{"tokenizer": "word", "fusion_encoder_qk_norm": false, "muon_scale": "match_rms_adamw"}
Rows from block 4 of the image encoder of a small image-text matching model, named by matrix and row number. Rows with one number belong to one neuron. Each number is 128 + 32 x the weight over its row's rms, rounded and kept within 0 to 255. All counts start at 0.
After each neuron's rows are labels from the 100 images, of 14976, where the neuron reaches its highest value: "strongest on" is what is common among them. Only what is clearly more common there than usual is listed. The data: views of escape-time and Newton fractals. In brackets: how many of the 100, against the usual share in percent.
# fc1: MLP up (encoder.blocks.4.mlp.fc1.weight, 768x256), inputs 86-171
# fc2: MLP down (encoder.blocks.4.mlp.fc2.weight, 256x768, transposed), outputs 86-171

fc1.450 [137 117  56  90 120 140 144 102 115 109 124  67 174 155 118  98  86 133 123 181 169 169 152 126 124 134 131 111 202 107 126 160 100 164 148  71  81 160 134 146 127  77 162 138  91 109 119  68 174 139 147 111 139 122 121 108 156  77 131 150  95 105 154 120 131 151  96  78 140 168 135 167 186 145 110 128 187 154 174 143 181 153 131 107 123 112]
fc2.450 [130 138 118 196  79 140 175 150 136 167 123 182 128 107  97 208 171  57  95  72 127 156 132 130 120  93 149 123  87 111 123 100  95 104 124 176  93 193  98 139 184 136 122 132 136 100 117  99 138 167 112 111 111 161 129 117 142 121 164 139 120 150 148 177 117 182 128 134  62 145 129  67 115  61 157 183 125 143 133 143 207  85 115  99 147 174]
strongest on: vivid (100 vs 14.4)

fc1.720 [156 129 107 127 164 138 109 139 110 133  84  85 138 165 142 117 137 126 110  98 128 168 166 120 142 158 160 169 139 150 150 135 153 101  97 155 106  70 163 149 140 145 111 156 233 138 119  68 116  62 110 142 104 185 138 160 136  67 131  99  89  90 106  75 202 156 153 127  55 162  92 138 124 153 127 172 162  74 108 129 116  93 147 148 103 110]
fc2.720 [220 125 148 119 104  83 137  99 128  87 145 163 181 163 150 119 155 127 124 142 163 149 101 108 181 133 102 192 187 167 149  82  82 131 181 121 151 114 164  69 181  93 167  93  91 107 120 134 155 116 108 145 135  68 121 121 150 116 100  60 110 209 114 120 131 108  94 115 173 128 167 126  95 184 209 124  82 148 178  79 135 123 132 129 143 160]
strongest on: warm (42 vs 14.4); sine Julia set (27 vs 10.2)

fc1.358 [ 97 128 121 127 100 145 139 138  87  92 164 142  86  83 118  65 132 167  72 175 110 161 167  95 116  99  56 131 137 107 155  87  87 115 124 182 182 175 134  69 101 136 129 119 133 147 136 143 133 128 105  93  99 153  39 113 139  89 185 111 130 105 114 152 162  94  69 159 115 116 128 143 181 186  86 107 178  54  80 111 111 158 133 154 132 151]
fc2.358 [189 136 135 168  65 125 144 239 178 131  99 173 156 103 172 132 136  75 135 113 149 113 139 163 115 186 143 111 149  54 127 151 135 131 117 170 135 169 133 103 171 128 111 115 112 146 182 138  79 131  88 151 172  95 107  98  97 161 136  89 138 105 113 124 136  98 149 138 133 119 105 148  83 166 142 177  88 177 118 134 157 151 149 103 186 123]
strongest on: warm (62 vs 14.4)

fc1.502 [140  99 148 108  95  92 111 134 131  88  95 137  89 136  67 138 141 102 125 117 185 138  46 156 133 168 116 118 206 167 100 150 101 165 161 156 124 114 133 152  99 130 219 138 150 162 188 134 131 143  90  94  85 154 144 108 180 163 109 123 118 116 151 125 128 131 125 103 103 137 104 153  56 120 152 127 127 117  89  97 118 178 192  82 142  56]
fc2.502 [125  82 104 130 150 146 182 115  95 118 144 112  81 138  99 103 128 167 187 119 103 131 165  83 147 156 135 116  97  96 115 129 160 163 182 147 137 186 112 161 145 130 115 123 100 113 109 107  84 140 150 179 185 136 182 155  26  85 120 133 123 167  37 117 145  95 142 106  53 146 176  94 170 161  87 146 123 131 126 162 178 127  90 166  96 186]
strongest on: cool (96 vs 14.1)

fc1.382 [131 162  91 112  84 128 192 124 143  85 119 155  93 108 108 119  87 147  89  62 149 133 123 150  98 105 119 137 255 159  60  84 133 150 120 172 122 119 135 139 122 104 149 135  88 114 184 118 105 151  73 133 175 123  86 111 151 134 131 154  88 161 143 152 157 133 160 133  85 159  77  83 146 109  39 129 169  49 104  96 178 181  80  98 145 122]
fc2.382 [143 150 163 167 126  95 178 140 159  82 111  77 125  81  84 136 167 146 101 205 124 184 141 157 122 109 128 209  54 126  94 154 140 108  88 141 170 139 189 189 177 156 125 192 121 129  85  78  89 113 127 163 111  73 129 135 137 134  65 136 103 153  82 118 156  95 123  84 111  90 165  94 141  87 132 133 122 157 133 137 111 121 191 119 153 127]
strongest on: dark (100 vs 14.4)

fc1.52 [108 176 128 154 180 159 148 160 140  90 192 101 161 115 119  98 118 147 203 125 143 102 130 136 120 131 105 151 191 127 102 162 107 161 134 134  91 141  98 125 178 115 174 100 137 138 168 117 110 198 128 116 163 141 130 194 135 163 176 103  94 137 146 110 113 148 157  66 127 131 119 127 105 106 112 159 134 129 161 153  78 143 123 134 138 114]
fc2.52 [ 91 129 133  90 112 138 138 128 174  97 173 115 151 172 141 109  79 126 102 127 159 130 113 107 153  96 101 167 146 132 128  85 149 156 149 152  92 175 108 102 145 184 147 111 123 147 167 118 137 103 131 152 145 129 152 190 141 159 101 116  70 163 144 118 187  55 149  80 166 161 169 154  60 147 119 173 159 107 166  87 116 168 138 142 205  91]
strongest on: dark (92 vs 14.4)

fc1.66 [155 107 141 142 116 172 100 107 123  63 166 131 115 191 168 118 108 124  76  87 150 106 100 108 136 113 137 101 153 150 141 168 137 124 158  75  95  67 102  78 158 109 135 168 133  81 100 182 202 149 136 113 150  87  98 143  96 155  89 119 145 135 114 119 170 124 134 106 155 128 178 156  91 138 127  96 117 205  63 111 129 117 158 197 139 117]
fc2.66 [116 135  70 134 117 182 146 144 136 146 155  81 145 109 110 168  71 104 113 147 156 148 130 138 138 142 120  73 117 115 113 135  96 124 147 127  57  58 195 186  63 173 170 113 170 147 108 105 126 111 135 110 113 119 135  82 157 132 165 168 129 158 123 124 140 146 102 111  69 128 159 132 148 200 154  50  28 127 126 139 151 131 126  57 132 150]
strongest on: grey (99 vs 14.4); tricorn (47 vs 11.1)

fc1.723 [111 136 131 109  98 136 153 175 137 153 188 118  99 213  97 103 163 157  97 100 121 188 172 140 154 141 100 118 169 123 182 150 112 118 136 142 153 102  82 106 146 163 162  78 145 154 156 136 100 139  96 111 176 118 101 147  81 183 159 112 168 107 120 140 105  84  79  84 135 135 109 121 160 128 138 150  78 124 112 142 102 204 198  92  95  82]
fc2.723 [121 144 129  93 114 100 121 147 117 181 119 105 123 131 194  88  93 150 200 158 146 111 108 124 156  91  92 152  47  99 136 223 132 191 131 121  64 132 141  79  73  85 101 116 133 145 145 123  69 149 171 134 116  76 102 168 163 159 133 138 129 115 164 161 161 104 135  93 140 151 160 118 106 153 158 134 181 194 108 177 127  99 149 118 153 149]
strongest on: tricorn (43 vs 11.1)

fc1.272 [ 78 133 159 170 122 144 123  42 141 126  87 103 109 142 199  85 161 157 111 137 124 166 128  89  99 120 141 100 180 125 120  68 116 123 169 128  69 127 116 154 160 146  76 151 112 149 143  98  68 139 148  86 148 160 123 117  53  92 126  99 143 158 149  94 164 111 101 132 168 158 153 130 100 118  99 174 150  96 107 193 108  97  92 145 138 164]
fc2.272 [140 110 127 122 123 130 133 209 191 126 184 174 181 103 128 167 142 139 138 124 106 140 118 148 116 113 151  97 160 103 121 148 111 102  91  86 129 133 134 126 162 112  64 114 139 103 127 137 117 146 107 153 102 122 195 141 200 150 138 164  83 148 135 147 138 230  83 109 170 116 137  87 157 114  56 130 114 154 142  99 107 165 150 124  96  77]
strongest on: warm (82 vs 14.4); cubic Julia set (29 vs 11.1); Julia set (27 vs 9.9)

fc1.92 [140 150 200 162 171  96 118 141 156  87 104 152 100 134 102 125 136 109 221 140 140 142 127  90 105 152 103 106 166 132 160 148 155 134 154 105 142 112 113 101 156 131 128 115  95  98 114 123  66 103 144 124 138 161 149 136 113 159 119 134 117 162 168 153 105 104 168 133  18 134 118  82 157 130 114 154 161 155  93  29 106  84 103 122 134 146]
fc2.92 [174  99 126  84 136 107 148 105 127 105 129 158 105 118 164 104  99 122 110 125 159 178  79 104 150 119 144 155  48 115 142  64 200 146 140 168 111  86 144 122 125 192  71 154 119 168 134 124 114 140  94  82 135 154 120 159 101 133 148 149 112 116 157 185 125 131 107 152 138 109 109 181 186 120 128  87 135 104 133 124  85 101 191 151 171 144]
strongest on: pastel (72 vs 14.2); burning ship (34 vs 9); tricorn (28 vs 11.1)

fc1.336 [123 112 105 110 222  89  43 117 104 169 155  62 144 160 155 124 172 164 102  69 120 121 158 152 135 207 111 123 164 185 115 149 107 158 145 135 136  63 182  84 112 120  80 121 158  85  84 180 122  86  97  90 176 113 127  94 120 124 149 168  69 154 102 138 177 175  73 115 136 114 153 129 109 121 177  74 125 111  68 126 109 146 147 154 116 113]
fc2.336 [100 117 100 111 119 156 171 165 168 153  77 136 179 166  93 198 102 124 109 146 139 136  93 119 143 137 177 149 120  79 120 156 118  97 110 102 112 131 135 174 163 174 206 128 119 100 134 112 112  89 111 167 174 104  64  61 117 130 132  73 116 132 105 164 128 200 143  81 126 123 110 153  67  94  98 135  97 122 175 175  98 107 128  80 167 121]
strongest on: cool (98 vs 14.1)

fc1.378 [ 90 134 138 191 146 122 136 100 168 139 124 123 137 123  92  99 106  95 157 147 170 166 211  95 193  82 120 160 129 137  91 112 161 124 125  66 115 153 153 145 104 111 144 103 137 105 133 109 142 126 122 133  94 143 142 125 116 159 132 112  85 131 139  92 150 173  86 105  84 195  88  79 168 136 174  73 141 160  82  51  56  95 103 112 144 139]
fc2.378 [118  77 195 116 164 156 155 157  58 147 116 108 165 145 110 100 154  93 101  99 155  78 146 153  85 136 114  86 141 151  97 170 114 120  96 178 180  96 100 111 158 149 106  85 100 106 144  96 155 131  98 184 144 124  52 219 124  80  79 135 126 151  93 191  55 116 137 149 149 134 151  95  85 150 163 162  69 119 129 129 138 156 148 111  93 124]
strongest on: warm (38 vs 14.4); vivid (33 vs 14.4)

fc1.175 [104 128 152 106  96 128 117 133 149 101 165 123 153 107  96  99  85 125 132 164 121 158 116  93 106 160 138 144 137 131 106 130 146 170 133 114 137 120 123 128 159 106 162 186 248 141  98 152 190 120 170  92 136 102 144 131  90 129 107 113  78 125  88 120 106 146 235 180 125  76 165 153  89 154 146 142 174 138 104  85 159 113 169  73  94 163]
fc2.175 [148  92  71  98 160 108 142 121  85 114 110 116 122 145 121 134 146  87  53 111 110 118 154 109  92 148 128 118 120  96 148 145 107 155 140 118 114 181 108 116 152 120  91 134 110 102  98  72 124 118 118 118 156 150 106  99 129 104 107 153 153 163 118 204  52 168 161 178  99 144 184 162  96 149 137 146 172  73 130 114  82  88 143 148 120 135]
strongest on: cool (95 vs 14.1)

fc1.481 [ 95 144 142  66 162 134 137  57 179  67 190 133 104 144 105 140 145  65 120 167 139 176 166 182  98 134  85 136 151 134 132 109 158  77 122 171 108 112 150 134 149  81  94 120 159 170 113 149 164 161  89 171 146  94 160 185 184 179 157  82  45 102 122 122  61  99 127  73 107 163 159 146 117 112 127 174 107 100 115 177 145 124 158  98  68 137]
fc2.481 [166 142 125 174  79 159 125 102 173  85 140 126 154 143  82  76  89  91  68 134 130 150 105  70  67 150 176 130  94 101 142  74 104 152 162 116  78 145 149  63 147 144 110 141 157 162 102 134  93 144 196 119 129 112 181 127 132  64 109 108  80 168  74 149  92 169 125 133 149 131 117 100 121 150 133 148 172 123 163 166 165 104 170 134 173  95]
strongest on: dark (100 vs 14.4)

fc1.451 [153 132 114  71 153  62 101 165 181 146 141 151 127 102 157  73 146 130  94  94 114 181 188 193  91 105 136 142 116 134 136 108 123 106 157 123  71 117 148 162 148 131 164 150 137 164 107 168 174 124 169 164  62 107 168 108 140 108 179 129 120 131  51  88 101 131  74 140 125 103 153 137 159 165 160 142 202 110 191 132 152 163 139 103 172  51]
fc2.451 [104 153 135 172  94 198 198  91 154  98 119 132 175  99 170  45  83 128  96 127 136 140 133  65 157 145 110 169 144  90 164 181  89 135 105 154 129 126 147 103 193 104 115 106  81 148 113 109  72 123 113  94 119 215 132 155 119 148  30 136 165 163 143 112 139 145 145 145  73 139  76 173 143 140 142 114 110 125 106 104 122 114 177 137  89 192]
strongest on: vivid (98 vs 14.4)

fc1.409 [125 137 103  86 129 115 108 139 113 166 117 154 134 108 155 137  96 148 120 133 110 149 115 101 193 171  92 111 137 136 112 152  84 132 152 149 158 106 111 167 125 135 136 173 163 194 180 140 191 122 127 106 126 143 125 137  89 114 188 156 145 171 132 199  99 116  84 101 112  85 149 131  89 188 122 141 146  82  98 137 131 162 147  97 171 206]
fc2.409 [ 65 150 152 161 124 108 106 130 143 135 154 119 155 117 138 176  82 157 139 102 180 181  97 132  71 100 143 129  96 131 120 105 126  43 133 164 129  85 106 115 146  71  98  76  96 137 124 174 132 193 138  86 182 157 121 112 138  96 143 129 144 133 166 130 148 122 160  94 114 184 117 120 112  92 131 162 155  77 159 239 134 120 121 110  87 113]
strongest on: grey (55 vs 14.4); sine Julia set (31 vs 10.2)

fc1.662 [112 155 144  73  87 108 137 132 139  79 117 126 130 134 123 109 178 174 111  99 180  83 164 100 141 199 152 132 190  99 165 129  98 131  97 104 133 155 137 176 153 129 142  84 114 145 169 151 104 144 136 148  73  56 157 125 138 140 117 141 140 141 116 200 181 127 195  85 153 170  85 110 129 151 125 120 172 102 108 143  90 161 107 164 208 131]
fc2.662 [159 167  93 148 138 158 205  50 115 137 107 175  83 168 109 129 130 184 162  85 124 107 131 146 121 115 181 116 107 103 125 161 154 124 147 104 131 127 160 128 132 146 122  95 185 148 113 141 108  86 185 118 204 152 133 123 138 141  20  46  97 152 141  78 115 150 109 195  87 100 186 119 135 119 151 147  79  60 121 124  94 115 137 150 157 153]
strongest on: cool (100 vs 14.1)

fc1.533 [ 77  97 170 124 105 186 193 147 101 118 136 131  28 150 177 141 107  89 143 155 124 149 185 106 126  89  71 145 106 120 129 159 142 116 128 121  94 126  72 161 155 119 146  66 189 114 138 129  95 119 125 157 168  97 152 175 104 109 135  85 136 181 154 118  98 117 145 117 115 174 151 161 150 159 108 128 115 143 112  97 131 179 126 127 173 122]
fc2.533 [114 163 127  89 119  73 188 168 193  92 114 175 126 159 112 146 193 131 177  86 131 107  82 150  86 165  77 103  96 129  43  89 180  92  89 122 138 149 113 156 115 106 100 154 143 125  58 121 114 155 137 105 103  67 159  95 173 111 154 127 153 133 117 149 163 153 121 137  90  86 136 174 135  79  92 148 179 123  94 176  80 144 133 138 140 160]
strongest on: tricorn (45 vs 11.1); vivid (37 vs 14.4)

fc1.40 [ 94 128 103 131 105 133 163 115 116 115 146 152 105 192 105 122 192 116 138 112  91 152  90 175 180 146  95 179  62 139 164 109  90 121 101 213 135 122 139 163 176 136 173 173 131 176 168 139  67 140 157 133 173 135 123 167 159 118  83 107 130 158 154 174 199 166 135 116  67  85 105 151 138 159  61  74 124  85 184 107  82 189 135  90 131 107]
fc2.40 [104 133 135  90 173  95 191 112 135  86 101 138  90 108 186 188 131 154 204 188 143  82 165 140 136 127  95 130 126 126 115  97 133 111 166 119 154  88 142  71 104 157 107 149 184 138 117 117  75 172 106 161  93 186  92 146 108 158 160  84 138 137 139 136 114 131 121 112 126 138 191 128 159 129 117 120  50 142  48 143 116 140 140 127 119 156]
strongest on: grey (56 vs 14.4); cool (34 vs 14.1); tricorn (28 vs 11.1)

fc1.669 [144 138 128 119 190 126 145 123 117 147  72  88 102 151 114 177 132 135  84 192 119 164  99 131 165  83 151  99 141 164 121 107  74 141 172  97 104 129  84 137 134 125 144 105 145  66 121 140 153 132 109 102 137 116  89 155 195  96 109 115  70 167 152 127 153 166 116 109 118 131 146 151 125 122  54 153 126  84  96 147  82  99 151 100 171 152]
fc2.669 [132 169 151 116 145  93 150 190 169 103 134 136 109 141 158  82 140 111 149 116 106 168 198 194 148 118 110 172 159 129 151 169 153  96  77 107 143 115 121 125 131 122 148 130 159 119 103 108 116 101 112 133 175 167 128 145 108  86  96 188 117  89 113 125 154  77 109 116 103  89 118 113 174 120 172 167 181 110 174 139 171 134 183 145 162 106]
strongest on: cool (54 vs 14.1); dark (46 vs 14.4)

fc1.757 [143 143 205 105 119 125 110 116 171  99 156  41 200 142 121 133 116  88 145 121 141 144 150 177 196  73 186 141 160 104 106 132  93 155 104 131 162 160 163  87 115 152 154 148 133  96 137 154 115 100 113 171 111 133 124 149 111 119 134 158  65 114 160  90 131 149 165 129 117 113 104 146  70 107  73  72 155 115 159 127 123 140 117 184 129 117]
fc2.757 [ 77 173 101 189 114 146 172 161 150 110 123 148 134 152 142 101 159 108 107 116  81 132  55 118 172 146 140  69 154  81 159 149 168 176  83 149 159 151 166 120 141 125 109 105  91 155 171 153  95 142 122 183 180 137 126 138 208 106 173 124 120 170 114  77 123 125  82 123 139 126 113 109 169 151 168 130 157  97  96  90 151 126 155 131 176  96]
strongest on: warm (100 vs 14.4)

fc1.308 [110 146 128 188  97 157 127  38 123 105 168 155 125 104  45 115 137 139  96 159 111 109 107 131  82 119 102  72  74 112 200  72 142 117 152 135 142 132 111 128  92 166 119 146 122 120 119 112 186 114 149 146 144 138  61 105 158 129 139 139 150  93 115 114 126 135 183 147 155 134  74 160 108 129  84 159 138  89 147 165 112 147  95 176 123 153]
fc2.308 [116 117 142 145 109 110 171 140 153 144 128 110 182  71 132 179 112 154 105 143 128  94 154 152 173 137 117 158  98 147 162  82 110  59 149 153  77 106  89 188 129 152  96  85  98 150 178 153 109 183  93 148 103 129 162 128 124 167 110  91  92 108 139 111 104 113  83 106 109 122 140 167 115 116 110 130  68  99 133 173 105 117 166 162 158 149]
strongest on: vivid (91 vs 14.4); Newton basins of three roots (28 vs 11.1)

fc1.284 [137 124 164 198  87 129 126  80 153 121 130 139 188 112 127 170 123  62  84  74  86 153 116 176 126 153 105  55  65  87 105  78 117 136 104 128  92 117 138 149 146 165 166 121  88 108 158 175 160 122 112 121 107 128 129 172 167 178 143 114 106 128 145 186  72 118 196 145 113 168  95 181  66 113 150 170 115 138 146 126  94 161 135 172  78 127]
fc2.284 [116 121 140 105 117 132 178 150 121 136 114  55 139 159 163 125 175 125  67 184 113  66 127  90 136  94  99 149 195  62 117 153  99 149 105 184 121  88  98  85 201 144 106 195 135 107 141 146 149 121 176 148 193  97 113  82 117 115 103 169 129 105 126  85 124 103  85 110 110 196 132 124 144 105 117 210 124 123 123 175 177 117  92 153 140 152]
strongest on: vivid (57 vs 14.4); dark (36 vs 14.4)

fc1.649 [126 123 147 122 120  98 147 165 147 112  76 114 115 146 152  80  89 106  90 119 115 151 115 103 145  80  76 161 112 126  73 172 132 135 134 132 160 124 100 114 165 158 181 105 131 133 158 114 116 140  81 107 187 113 146 123 186  66 103 134 124 127 182 116  98 162 117 128 114 123 163 137 126 120  50 154 123 119 113  98 150  99 161  77 154 118]
fc2.649 [180 148  79 144 183 111 137 167 113 119 159 157  88 157  72 154 165 174 154 154 109 120 102 166 148  77 137 105 147 116 153  46  80  92 132 125 178 122 141 137  90 122 127 145 122 130 100 107 116 158 148 119 193 128 117 153  83 150 140 135 103 187 171  68 185 124 101 158 146 144 143  92 128  71 175 102 214 118 110 141  88 125 148  34 114 104]
strongest on: cool (80 vs 14.1)

fc1.737 [141 130 105 180  63 130 111 122  70 165  75 114 129 155 160 161  82 117 167  99 102 155 153 103 120  76 150 138 162  47 158 118 153 124  93 135 109 143  81  86 123 188 119  87 146 165  78 118 104 162 102 150 105  45  97 113 118 121 140 126 115 148 135 122 152 110 119 158 117  88 156  75 115 145 177 133 125 161 125 149 154 133 150 101  76 178]
fc2.737 [ 47  86 101 146 163 168 121 149 189  65 150 140 144 144 140 176 163 116 137 175 151 152 118  83 162 176 132 114 126 161 104  66 154 177  96 163 132 127 117 159 152 113 132 143 159 167 107 178 159 151 116  82  94 137 116 134  92 109 107 116  98 123  75 164 128 143 139 111  85 200 108 109 134 142 149 159 149 117 148  55 101 148 140 153 112 102]
strongest on: earthy (37 vs 14.2); Julia set (32 vs 9.9); cubic Julia set (30 vs 11.1)

fc1.331 [ 91 145 135 168 112 120 109  98 130 130 171 128 161 115 130 139 158 128 141 108 128 138 134 119  65  87 108 146 121  55 103 127 174 140 122 162 160 167 137 138 186 126  91 145 154 149 113 138 121 117  91 166 184 145 102 178 160 119 112 134 186 180  98 106 119 125 137  96 126  96 120  91 143 118 121 149 190 103 134 146 172 180 102 122 134 100]
fc2.331 [212 105 132  62 107 120 130 201 141  55 155 132 134 184 118 127  88 179  98 122 111 104 103 105 103 149 123 167  92 138 113 147  93 122 108 142 114 125 213 136  66  74 119 140 122 142 191 146 125 109 139  94  90  67 102 117 117 128  92 121 147  90 130 150 101 135 108 162 114 101 124  91 129 107 124 138  65 103 117 132  80 138 114 182  71 138]
strongest on: vivid (69 vs 14.4)

fc1.244 [106 186 178 172 132 150 113 134 150 128 140 137 164 132 125 109 125 137 157  87 197 115 162  52  79  44 150  92 128 122 104 110  99 112 157 174 172  89 112 168 163  89 148 115  68 139 152 135  81 194 173 110 153  89 161 104 138 122 113 103  99  62 112 105  85 118 143 128  73 204 116 124 138 117 115 112 110 114 139  98 130 138 154 147 121  70]
fc2.244 [170  56 138  97  81 234 142 117 179 190 184  94  90 174 118  55 121 115 128 106  83 106 115 102  97 162  78  86 136 116  87  96 143 112 167 181  73 196 156 177 148 169  82  93 210 139 138 140  94 135 126 129 158 125  95 114 120 185 103 171 117 162 113 126 147 122  86 111 115 182 117 177 135 146 135  90 131 120 152  74 122 128 107 159  85 128]
strongest on: earthy (89 vs 14.2); Mandelbrot set (30 vs 12.1)

fc1.222 [132  80 158 149 131 130 145 106 104  97 126  77 112 149 140 121 133  96 192 157 139 125 166 114 143 171 117 144 146 122 125  90  94 109 174 168  86 134  68 189 104 122 121 132 138 132 102 148 114 166 125 134  89  35 109 175 132 177 126 128 159  99  68 106 113 121  70 151 114 102 113 204 110 155 104 149  96 164 152 155  76 144 141 215 178  72]
fc2.222 [125 140 137 122  47 155 108 105  91 124 126 150 160  81 167 133 179 144 176 113 124  98 125 123 121 108 157  60 100 125 142 129 107 154 148  91 122 113 119 124 122 140 140 163 130  91 102 161 105 166 125 131 177 143 127 141 136 194 127 120  90 114 139 121 148 115 136 125 158 135 119 132 168 117 140  92  68 102 109 145 136 154 197 139 107 123]
strongest on: warm (46 vs 14.4); Julia set (28 vs 9.9); cubic Julia set (27 vs 11.1)

fc1.53 [126 156 182 129 120 164 128 168 106 174 162 147 145 133 109 132 160 168 128 169 179 185 103 122 126  88  82 151 157  71 148  95 161 142 131 139 104 120  97 147 186 122 144 179 123 142 141 143 126  89  91 135 146 121 154 125  96 101 110  98 108 139  82 131  39  81 142 130  85 147 127 165  98 140 120 123 144 122 121 104 125 115 148 123 167 136]
fc2.53 [ 79 160 136  46 170 160 156 114  98 132 107 128 147  65 155 134 136 131 126 160 145 130 106  84 100 161  89  93 125 124 147 152 161 130 111 216 135  83 128  73 107 104 111 164 104 106  98 120 125 112 146 122 110 169 221 155 141 111 143  81  72 159 141  82 207 124 145 121 116 175  96 191 113 139 116 133 106 188 138 137  74 132 117  73 174 144]
strongest on: tricorn (46 vs 11.1); grey (39 vs 14.4)

fc1.238 [ 61 103 160 119 103 179  98 144 132 114 140 116 113 105 132 119 143 197  77 168 129 109 127 146  97 146 153 159 119 115 130 166  89 163  91 118 126 127  90 166  95 138 172  94 138 124 165 105 141 134 139 157  89 104 179  87  84  69  89 120 106 145 105  90 110 117 116 180 107 185 129 149 163 179 105  82 148 164 172 118 162 195 129  70 171 139]
fc2.238 [120 139 142 104 115  88 144 135 126 130 105  95  95  96 134 137 119  80 194 128 119 137 166 157 184  80 109 177 108 135 180 166 135 125 218 158 115 141 121 102 130 102  74 124  69  75 144  99 133 123 107 136 107 182 112 104 165 111 131 159 155 111 154 155  93 108  52  69 120 106 133 144 134 194 103  92 100 151  51 136 113 101 181 143 140 102]
strongest on: pastel (100 vs 14.2)

fc1.117 [118 102 188  88 128 151  88 133 129 127  81 167  87 144 138 144 166 135  89  94 159 139 130 138 107 137  86 120  94 241 123 153 100 145 140 167 169 228 158 192 145 131 182 150  86 112 143 111 120 117 119 107  96 133 139 143 134 142  90 151 110 134 138  60 157  97 146 112 187  68 136 134 126 156 133 109 130  58 137 139 117 147 129 114 147 116]
fc2.117 [ 91  86 139 196 135 111 132 148 151 169 126 144 162 117  92 119  96 115 152 152 156 111 117 112  86 158 113 150 168 112 178 105 158 155 119 116  53  68 124  50 102 112 126 119  98 111 130 180 100  95 117  79 214  84 149 152 134 130 144 115 128 132 110 137 129 124 109 177 113 181 116 128 140 160 103 110 184 192  92 121 158 105  97 150  80 131]
strongest on: vivid (99 vs 14.4)

fc1.562 [ 82 110 162  76  85 128 123 162 154 117  85 132 139 124 109 120 175 169  89 101 131 103 146 147 161 129 114 166 155 105 158 112 118 126  82  94 185 149 154 160 121  94 151 138  79 162 153 160 114 126 102 155 133  72 199 167  99 161 137 118 117 148 170  59 136 134 128 109 120 155 131 154 100  92  99 105 136  57 132 169 107 132 106 141 133 126]
fc2.562 [182 137 108 168  91  98 141 126 104  98 125 110 117 164 121 185 130 100  91 100 149 138  98 108  44 151 131 124  93 130 119 106 133  46 172  80 128  66 132 150  90 149 131 184 117 146 106 130 155 164 204 112 170 140  98 111 153 157  71 133 136 145 122 142 181  66 121 104  93 127 106 131 112 144 161 107 157 158  99 156 110  93 122 155 165 141]
strongest on: cool (66 vs 14.1)

fc1.158 [109 116 143 111 130 148 128 161  89 146 131 165 171 113 143 195 123 117 123 123 145 111 114 135 102 138 135 109 111 160 101  95 138  77 117 204 143 173  85 111 134 146 116  84 108 144 107 103 153  72 125  97 151 172 153 147 157 126 125 116 187  77 159 138 130 145 114 133  85 135 102 105 113  72 135 115 138  98 168 148 153  69 110 106 119 120]
fc2.158 [135 123 194 147 172 121 115  94 134 128 127  76 196 141 167 106  74  91 111 196 105 140 232 109 136 133 174 152 134 142  93 175 173 151  99 139 136 134 134 127 154 108 147 162 119 132 194 166 108 146 117 133 129 104 156 136 139 152 157 134 122 135 124 174 153 105 168 146  84 128 168 119 130 104 162 103  67  99 150 165 130 155 127 136 122 145]
strongest on: dark (95 vs 14.4)

fc1.706 [150 100  97 143 158 139 143 168 185 123 148  68 137 139 119 164 125 119 145 129 101 160 164 138 123 190 133 181 120 134 151 178 127 154 123 108  91  73 149  81  83 110 100 102 148  91 176 174 144 116 120 105  92 108 175 142 119 160 139 127 213 165 122 172  77 135  92 153  71 114 106 120 109 131 121 106 181 160 166 122 147 146 143 122  87 115]
fc2.706 [118 118 178 132  92  96  61 187  75 123 124  75 136  75 115 129 107 208 136  97 126 136  98  92 154  99  97 131 147 118 122 136 150 119 164 147 165  85  97 170  74 120  97 122 109 114 136 166 117 106 117 111 161 114 149 200 131 118 205  75  90 137 150 132 165 142 176 154 142 109 140  80 149 116 146 146  43  90 181  73 121  70 168 140  96 117]
strongest on: burning ship (54 vs 9); pastel (36 vs 14.2)

fc1.230 [152 183 146 171 186 185 121 100 106 125 110 132 121 130 149 166 129 110 131 119 107 144  33 138  87 119 104 106 102 114 111 159 181 148 120 154 116 151 141  98 215 171 138 167 154 131 115 100 164 149 124 170 185  94 119  85 171 156 105 156 138 112 177 157 134  98 133 119 145 140 118  88 121 161 110  94 159 176 139 176  65 157  78 114 165 139]
fc2.230 [153 127 138  97 138 127 100 178 133 159 117 110 125 186  81 172 155 115  75 122 128 165  58  71 146  80  91 120 167 119 139  90 122 136  76 131 151  65 103 142  94 117 150  94 103  94 123 126 179 119 169  85 137 114 157 142  95 128 118 129 108 137 147 156  81 105 133 123 131  69 166  48 128 125  73 116 122 113 123 140 130 140 194 184 135 111]
strongest on: vivid (59 vs 14.4); dark (40 vs 14.4)

fc1.209 [114  79 136  42  92 128 187  83 128 119 106  94 152  77 163 130 101 144 132 113 155 182 141 141 153 109 160 165 139 104 137 153 109 153 139  98 117   5 165 149 133 107  93  63 111  69 130  79 114 113 155  92 142  98 168 152 164 122 128 131 110 111 177 113  73 117  87 147 129 182 109 206 127 147 164 135 115 145 136 154 113 173 117 109 125 110]
fc2.209 [125 144 130 108 186 132 118 133 148 171 148 194 132 213  83 134  57 105 118  75 163 185 127 131 154  92 119 142  96 113 137 164  83 121  87  92 166 137 127 169 133 100 155 154 133 161 136 181 136 172 157 127 122 241  80 100 145 136  86 142 148 133 115  51  92 179 168 128 123 149 151  97 148 137 129 115  84 111 176 166  95 137 122 196  46 125]
strongest on: dark (62 vs 14.4); earthy (36 vs 14.2)